From a checkpoint of a small image flow-matching model.
Training: adamw at rate 0.0026, 9500 steps, batches of 128.
Data: trained on streak pictures of flow and ridge fields, 97500 training examples, 12.5 epochs.
Rows from block 4, named by matrix and row number. Each number is 500 + 25 x the weight over its row's rms, rounded and kept within 0 to 999. All counts start at 0. Numbers have three digits each. After the name is the row's rms in percent of the matrix's.
# ada: adaLN modulation (shift, scale and gate of each sublayer stacked) (model.blocks.4.ada.weight, 768x256), inputs 86-171
ada.418 104:580494505476503524495510537500505520512510492468480511508546500479529502460482494477505496486515498542528520499478529469466518491509482496514497514499512523513470551491519532493478551524489545495504529487538483502510510464505494497493490515510511530520496484
ada.419 102:517549489508503478559464487503508482477525482466536523519503486448483523486481516474466543469541489476521527496499483528497479531463542506473504494520506513505465512460520503521478521466529552513498511487487517527495537478501497510450504505514457459518432486
ada.420 105:490488486419520532497547454477517504497532483499498475493509461502507486496468517557485498530471543513467503481541523514510515498476496444503497478500509489513529517511533525440501503509466479480497497510526517525469511459519535490470519564499497506536485491
ada.421 095:513521520522499408474563499505515495461467493527473459506523501499473545494480510554520514492526527486489473501461494524496519519525506495525483494558475518522500474503498476485460490495491458489504525516504460473498527515503461491466495459481553474462493510
ada.422 114:509474504420507519486483484505493518481492514501483506545529499508511527507487497512470502500471528459482488499484486479508537490474485563501528502491494511435514509466540487500540529484498488494488494497538477519532455472471475555531518477508465483525504453
ada.423 113:515498550534511490536497537499489516472454510462470529489508503500515497451503486440514470486478510537497468532499470529477469533463492528494475509536508514470467559499484500454535482523490464521488467494435520515506523465497535553522521493495532491459531528
ada.424 102:508542539460479485507455502509522492481498496478518524508523497472435549463497479487516461514499495511525478489540523511503472481474472538548520518497487499490505403525540485518507493475514489522521508501516472479511437480519473511489559533523473494484511511
ada.425 114:483492496525504506478478519499496526458520499500537514543530510468538457491471521456481495506467479520512488530478499478515503524505538456454470522474495505513498515540460501523519475511536497494499502524477544490468477473500505530489496470487474550546464529
ada.426 097:481520464526456433488482487494517522485528509505516472526513486512505474505497467508523471499518496491554498487545521489458549533519538491469474488506502503551519513483476467464466498538515542507504515515510504529491487549520506503483493474521499461543478477
ada.427 102:495463502516504572466530474522524545500471505460481512488500513511499458457545530519488479508510516454499490496460513517456477524498482499522476529507498511502482474516545470496492498498502487518515544528465517491472537489516516457511491499543475501514461489
ada.428 106:465482491503498461478543527507486496535527494516499496531470507494487561481504534472496500508511518497492478500480503495465532506523500480429456516512500527499526471506491502526537515519463456502486522536539495455482497522499509487484505495486542484531492530
ada.429 105:495514460514476549465512490498492489492519511485519511464488501517464481522490478441505492525478498500490519515492496514505548495450473518480469519481476501468520533489524520496531466501493466450499486474542520514488462451493503514426473499491532498483446505
ada.430 105:490463516495515486499464520474491539475495504471500468497463503521483558510496506520508518549501460499495488507485549498480474453496504511473509505503502492492487497526496482495505485493477480504492500502496517462531558487483489470573535510536501543489496477
ada.431 114:457490514485565509517507513501526496514508480445496509513489483488456504504490478458451515500466515466486490498488455511504510495507498536495465530499522489537461449475539478555469529483541496508522513506463509517506543473507485486489514484480507526451503549
ada.432 116:473557506477482519503507517503485478476519510547490522514510511464495571474485486473518503483492539524516511525487491503518535446487500533541471490524516486524537501504511547498473483496478532449509478493504475524537532516488476530510570442495498494521531510
ada.433 105:508554489527519489468509507502523488498440496511508490484484498491433500489514473516498504553488434484495528498494479522478465501513519482413494528494506488496507457441519452468537519535447491485516511525523472472476511523520501506474487486531466471502514517
ada.434 109:516515493512499519532521473514496506465497506484471493544495509530484511484511498546475473493520453474533539489523460513476515513487516497481480504481533475496493511473485454480484469517507485548508503499485516474503499506501514496485542511514477506449497529
ada.435 106:490542514460481541525508524495471505473504482486491545520526497475452471469497492500511476526490494483520511486521507494492464502490509481499473489505505489444544477501473528544500509421460479565489491454545460473487548512481459480504547540516483501539499531
ada.436 101:489506473484524534531480484502477530537492492530490519468477515533503498494514514527475516505490488524457511505489507491500491504478475501507522514447520485487492516473472519497517516461434542529484487498477488520508531488469484494500503506501474538480533486
ada.437 099:495500486448470522497497487491526503484496499485491541536466484525505513449499516517510462523498503472474479496508480516490509493492543476446504468550472501536475499468477506493507535520558503467494487476477464491485472461509495491514485495529463543489541477
ada.438 110:481497500540500489515498491507488479487468515477534470528489502510472517518538485466498514509474534505488486519506521494482534533487526513583525517479477515499504520498470579497514469538568499525497531526502463509467507521484488483518514510565514537471445455
ada.439 103:529547489500506507440494470498519493530469522513457501535513495525507512518452504472562556511479503499517507509494533471512494562509518454480534490503539492491521533519494500491526514474472556495505525493480468548521518531500481503504464542519506467510545476
ada.440 105:571538501529466503479475530496534483517528511494545488497546475544483469461460486517489461508488483530512493511470514541506541544524515460507509508517515521511543510532535520442513497534502494462511496473529442516499500512529517521466460498488495470528495500
ada.441 112:479580521509522471510467525502489464509521495491444494508495496497538517510469523526531457487488485448476504495505461493478509525473458495493487503525474517510489501515537476503534493495450536500519510518485505498495519509493520521523498527460508570485559466
ada.442 107:458539457466455519519453450496485474501482507572479498497514509538523487525529488495540489484509507479509465497487499481533502513429474465500519528489502497511446494509475511522499503494514483484512534474531516488534462537483526481504523479490516510525485473
ada.443 109:523454472544514451477500512500503522486488514509479460485531508468549538573482504503480554500515501470513506494531514534506468496493503523462536510486517524521493482513488486517510467487545491491484502503501505502496505504504488508490511476485482502521521465
ada.444 110:475463509510523492491533442494516499455462512468521517512472497511536510517523502519487529539488491482512507514478473521475485520521514516448481504470500512542506483495537507486542497555488507467508529466527526462530509520513454539499482489454514480482490530
ada.445 104:492438506535500491480459477496511491492495508463492485486494485512528479542513521498442467486535494512492527524530500488443519426465496524503518493440502489512477517469479508504500484523520518501495426448483473527533517519506464485485504486524461516499523543
ada.446 119:498493502478490518468507444519497488464511518509445511508485503509501544493511468505482475548498486506462503497517490506495482515509449447512482497470502513481520492503503541489551484509504494523519524516475468501482533505505505517515528518517498483511516477
ada.447 100:478506466509468506472544518499515501540534503482481509523530490472515535474458480522527504490517510547509495493497514493527511479502480468501452488478482504487528483443520501508502533479478484524496478529513460453450483480507501484516506555523556497436507490
ada.448 103:496499526510482521485482528516529481490479496471543458505503503511457512490556503512476528525484493482502481500490478532445512482523473481519497493490526546541485490503417479499526532491502513471495510491486568493473480508525473568524476495513494463476486462
ada.449 123:478538507489504502459500485507528515490515501494509479551554478470481497519490484550491487484546475508536505469476536503494532540491484448522467494548503514492521467471503509478538487504497553497497500512499507519488465485510545471524510496465485509511494524
ada.450 109:500516467506503526490511539497496492459484485507494490557481501516505479524533468504474502517498470487453527529504524524456532518544497479517434502508512516511492504524508512520554510496451536509494484476533506510548513488498488505527497468482507509545451494
ada.451 112:508535492477475495493536459488504487477485490474540514509478497540518483492484560514504513487532510509443512486509503505531506498494554496519481479457466523530524497448504499551551468501549474487489478509503482503508542532505483482498569527512494556483500495
ada.452 109:456514529499503518482521469501492539476481505537534518502526500485482501479474492480526494532522467528505469506506482498502497498535466495468486527463531510482533518531486427458491510510477505503493546484481511486580513495486494497480499493507474532479510489
ada.453 106:499499454520498454509498543498473490514513487449486499496484508529443576493525508515523525475509530536500482506488509491470505462498502502488456485478487481484534510511498533477541501452556560534496486491467468479509530491486465473519500510511513478441513543
ada.454 104:501490489499470511429452517516506483497536530512490483475580517516507516503527511539510545512466495500482485527458466481526497465480501479522482515510483501509496514523470504493493496471481466486507489465507491493534456473506500531481512526507495474470489495
ada.455 109:513519484496527488511458501489500443521491502460469521509493484481484497537471532457497461478500542493565469516499512480525528500536507525508481526446479531555473447506515550483502505516475534532500519530517521479501497550499467497483549510515501476509511469
ada.456 091:514541447527484501484510500484509511527431500483464502542460482487512479509478491471539461494515526467437500490499470463504523484569503502480484494534502497467539510518496515492541535510473498481506502516482492515513545509510542509534529437513443508532438455
ada.457 103:501493488528520488518501493498498492518516532480483530527485502496470524451484500495441465520503521482567475511483490500522512521497500535527515516493515516508472513503483448514525494463462494523498486455547465492501511493509518452468468570498495470506530490
ada.458 103:542440519480493505487493549502538495502524477569496521495501479499517495534512496519507480479520530514437440497504505528520493487508471511502507509516478531467493464535511512495512487530502546488514513528521496513550501514531490512512477476514532467497465511
ada.459 104:530475530535526466476503495509493497517486506440442496528496511499465470509468501535479502526504515546487501510515452482459561488497490502417492501493506510565508516501524477548523491526469461522498501476484491507458497485488519502489509488503547491512525472
ada.460 106:529511491516514521502499449489504516558503488472498483474540496517461487517524522464557463484488480511449537498484470494479499459519541486495505491511470527539533458482493498500524502529492508514496527534463497519523508541508463515538507521484504533539519480
ada.461 100:502464495500514474514465468495491486493494465511519500491547486494486482532492492496494498560528516483566544488483508500482469494525487528496549473518498517478539479476492509518484508549529540471490501515512465514557530556491525467473485493504476550577527463
ada.462 096:506517469493511494538534491499508465496521485510480483484471494467554502516506483462422509522511519444456465482508523482499482495490503455488522498561481493508451490465486517498507491523510506526495487512491485451541564520497523509492519478534534542486505523
ada.463 115:532498497486522525448502479487487510485529470516510462470503477522465500506534535544546508524503522444471544460502510486474480494489482456502501469513515507481456516481483487488472473495498497507458510529500467447542477508489498495449540535542498484521487442
ada.464 098:481484551512502476493545508493484478513488494470512470479470505462458513492515482508507510485480494478528500500490529498524499462490486526543524504538506464484484484510501500527526456577495493570489513512506537512504506492493515454519494512508525489550507492
ada.465 114:484547558536508501505491453501493527500505514464507467485451507441497538532551476483500516493505475483476457505493522482508504503472505492459488513448484507475486508484491553479431516537528474510520509500521500493469538477502508522484512506531487478522489537
ada.466 109:499500503475523511514487464496505475511504455498524506504476491510535533485537491458515544492479484460497521462476507500466541523536532514498500482473510516485487468479516527471540488501470469507483487433453480471510499496502526498505513459507560486512434475
ada.467 104:502547505496447564516542542483491530521525490541502510548487471503544472516491469478479494521523526480515501479505558494494503505510499500489518486486486520502492528466500529493476460516531510469493516468510473496480472506498486505498515504467530518538482525
ada.468 101:509520529524527473501476502491522466470484508496488478496521488517511535523515467489510513512492513456475495494515485510444505492533490492513465498549507524500491502506542491521505520477498509502502514517468474509530530544508503470488466465476503550526473548
ada.469 111:491500485521461537552525485506522448471468502471492507482537493504518525468499477471484507432471542464500516489494490525508500509476473528464453485464500488495460505485484533510527485503495497512502490506488515516494499497518487502516523520512516468490501497
ada.470 103:498485479501438490474510472495482479446456492495533500469525497496538499473515487519478459526523518491530502486471542504520487536503521473484497495505498488479537488494476516477512514519519496544492506477453512525512455536494491527543534476505490510540481499
ada.471 110:500473490460535502525489474507499502557512488490486460520503523462483472461530491486526514445473464544480513486469502514486491537521469499525522493455513501502486508527484531456529529485463500464515508460524507479494502506494530530447501470460544478502499509
ada.472 107:502517467432497518492424513509507472478509496506553501491524485503507484429462530464481508527487488494503536490508448477465506492479506471473466487473472506515471531537570506518487508469495474500511510484466498521538475566516490486506516510521533514438535534
ada.473 111:490519452566538527473521482502504503545504488495518485505486493490530536468471539516525476512471542476471493509521493471510533464442486495535530519491487495477521510519480482479504514499537512497503502428520481531510469524501464531485476516511441526495470473
ada.474 116:527553491527521458533505456488503484532520494513453493487542482497531525501525511475481517485442451494487493505488509487527529471477513494513502498490505512503452503497492536482477486520499479465490483478513502508505549529510505546496484505513500462509457539
ada.475 102:514499456562472482510526536496493541515497466499498496523518484504503474473554515475502543494531493536486497491507512491539515487535519464498513477476520488490511532527532492479507508496511480464483513538509501498517503497508494460459504495468507484500506579
ada.476 107:488467512554537463455511500503480495526513495513522488500529513480533487477524495498518510538471550516535550504512526468514518500495490554548533495470498464512483489451481544538494500508493551491486494514463548528480476509479483527538540487526514498512461483
ada.477 113:516451489555505510501517463502501484531507495493494504508481489529499480499479504521506499550480470487449528477511521502470451499451495479513504483530512499524506522508531473462558495489542545510494459453501482549510484496506516501516448511505482482499473476
ada.478 116:505533527514491503497530520468520468549478481519435516491507468461470516512516529432475495492523513529477526483479518510485509503488518496568479517494511492483481511480536479516467502495474505481503537462504536520501469520516470537509501482495511545478547518
ada.479 110:441450486505523521526534536479540492530486489512462508461515472458450509507473521485512459484516526472528545492471498483481479531475524481483446488488488533494493511527487489528469468515498479532501504512465486469528548504539545503505457524459505503517490509
ada.480 109:524485488527476489480500551512557509457507510494436500501507498528507494481484490477533451503463500417504480507497517527451512489505547487539520503459511524455470467512519494468539535480476521477535520537514502512453491493547489513473502520504524471505486458
ada.481 109:535559477510488526462477552507519504521462491518495533543498504435513485534467487479472521475451509484478475515476498506492486492497509477494538503471496521469465536482503498501479493485556475475497510469490535551482506448514506503488554515473494488455521490
ada.482 107:485499480452488475500463519496523532527491497491480474492543505522474515500476477501481504487478550466489524509489481498485523450543511509500493502513512529451528444521540523507485507492503491507507510494524479496463496527514509495515484481484457476524468470
ada.483 101:544521449497515435511492521511488453495482489491562453497475516468472500487489489539507550520514531469544500486495541511509469512512541545503534484481521519450519470467473511459496467525584551519483505448492511448496519536490495530473516500535486523513485509
ada.484 113:497507454506454517492488529522505537483491472533489466509522513522506476472502470526501488522497476468514467497526502532478466491475490468471457480486504524473518477458513475544549497480449561515506500513468525482491504511495523504501523540498505489481477506
ada.485 107:476505449498449484548524515494514494517496503483516490492473488484514514531451499532540501479525456446514482513520473507481502480462487467509513499510503497507470508487522488483497520510486494502509467455502518557481473512517453514472512479492513531474474504
ada.486 105:504513537514503517484500494495538484530503477513479517465493459476495511512557532506529500505449532490505515485518480492485505471515509473461538472476481514525472512509507530464516510484467496492518510461489478484513489490523510485502530523490502506472482510
ada.487 107:486481523528478513501507490497527492507476494509520516550487482502535510514469493500507512485544538490507511490465514518508464443449472486505505496517507492529522524504503535519521491482459497510501480452483512508525509500515436494497482515476481476435452490
ada.488 115:526474521514491474494466478483520483503508510535517499574478484496480435498493531491550479511502491507567486513503510483517559527501466436481516506517498491549556509558470461546524455451509497535505480514484497529475472490521514494509546498501487542534508529
ada.489 107:470526473458540439498458446497522469510496503478464514511475502508479496532483482491515511531484486470476489511489464532502507498521537525466547510481505511464468490495463502506537520512504506469505492515428490547510512518514517487548508512468478468506469501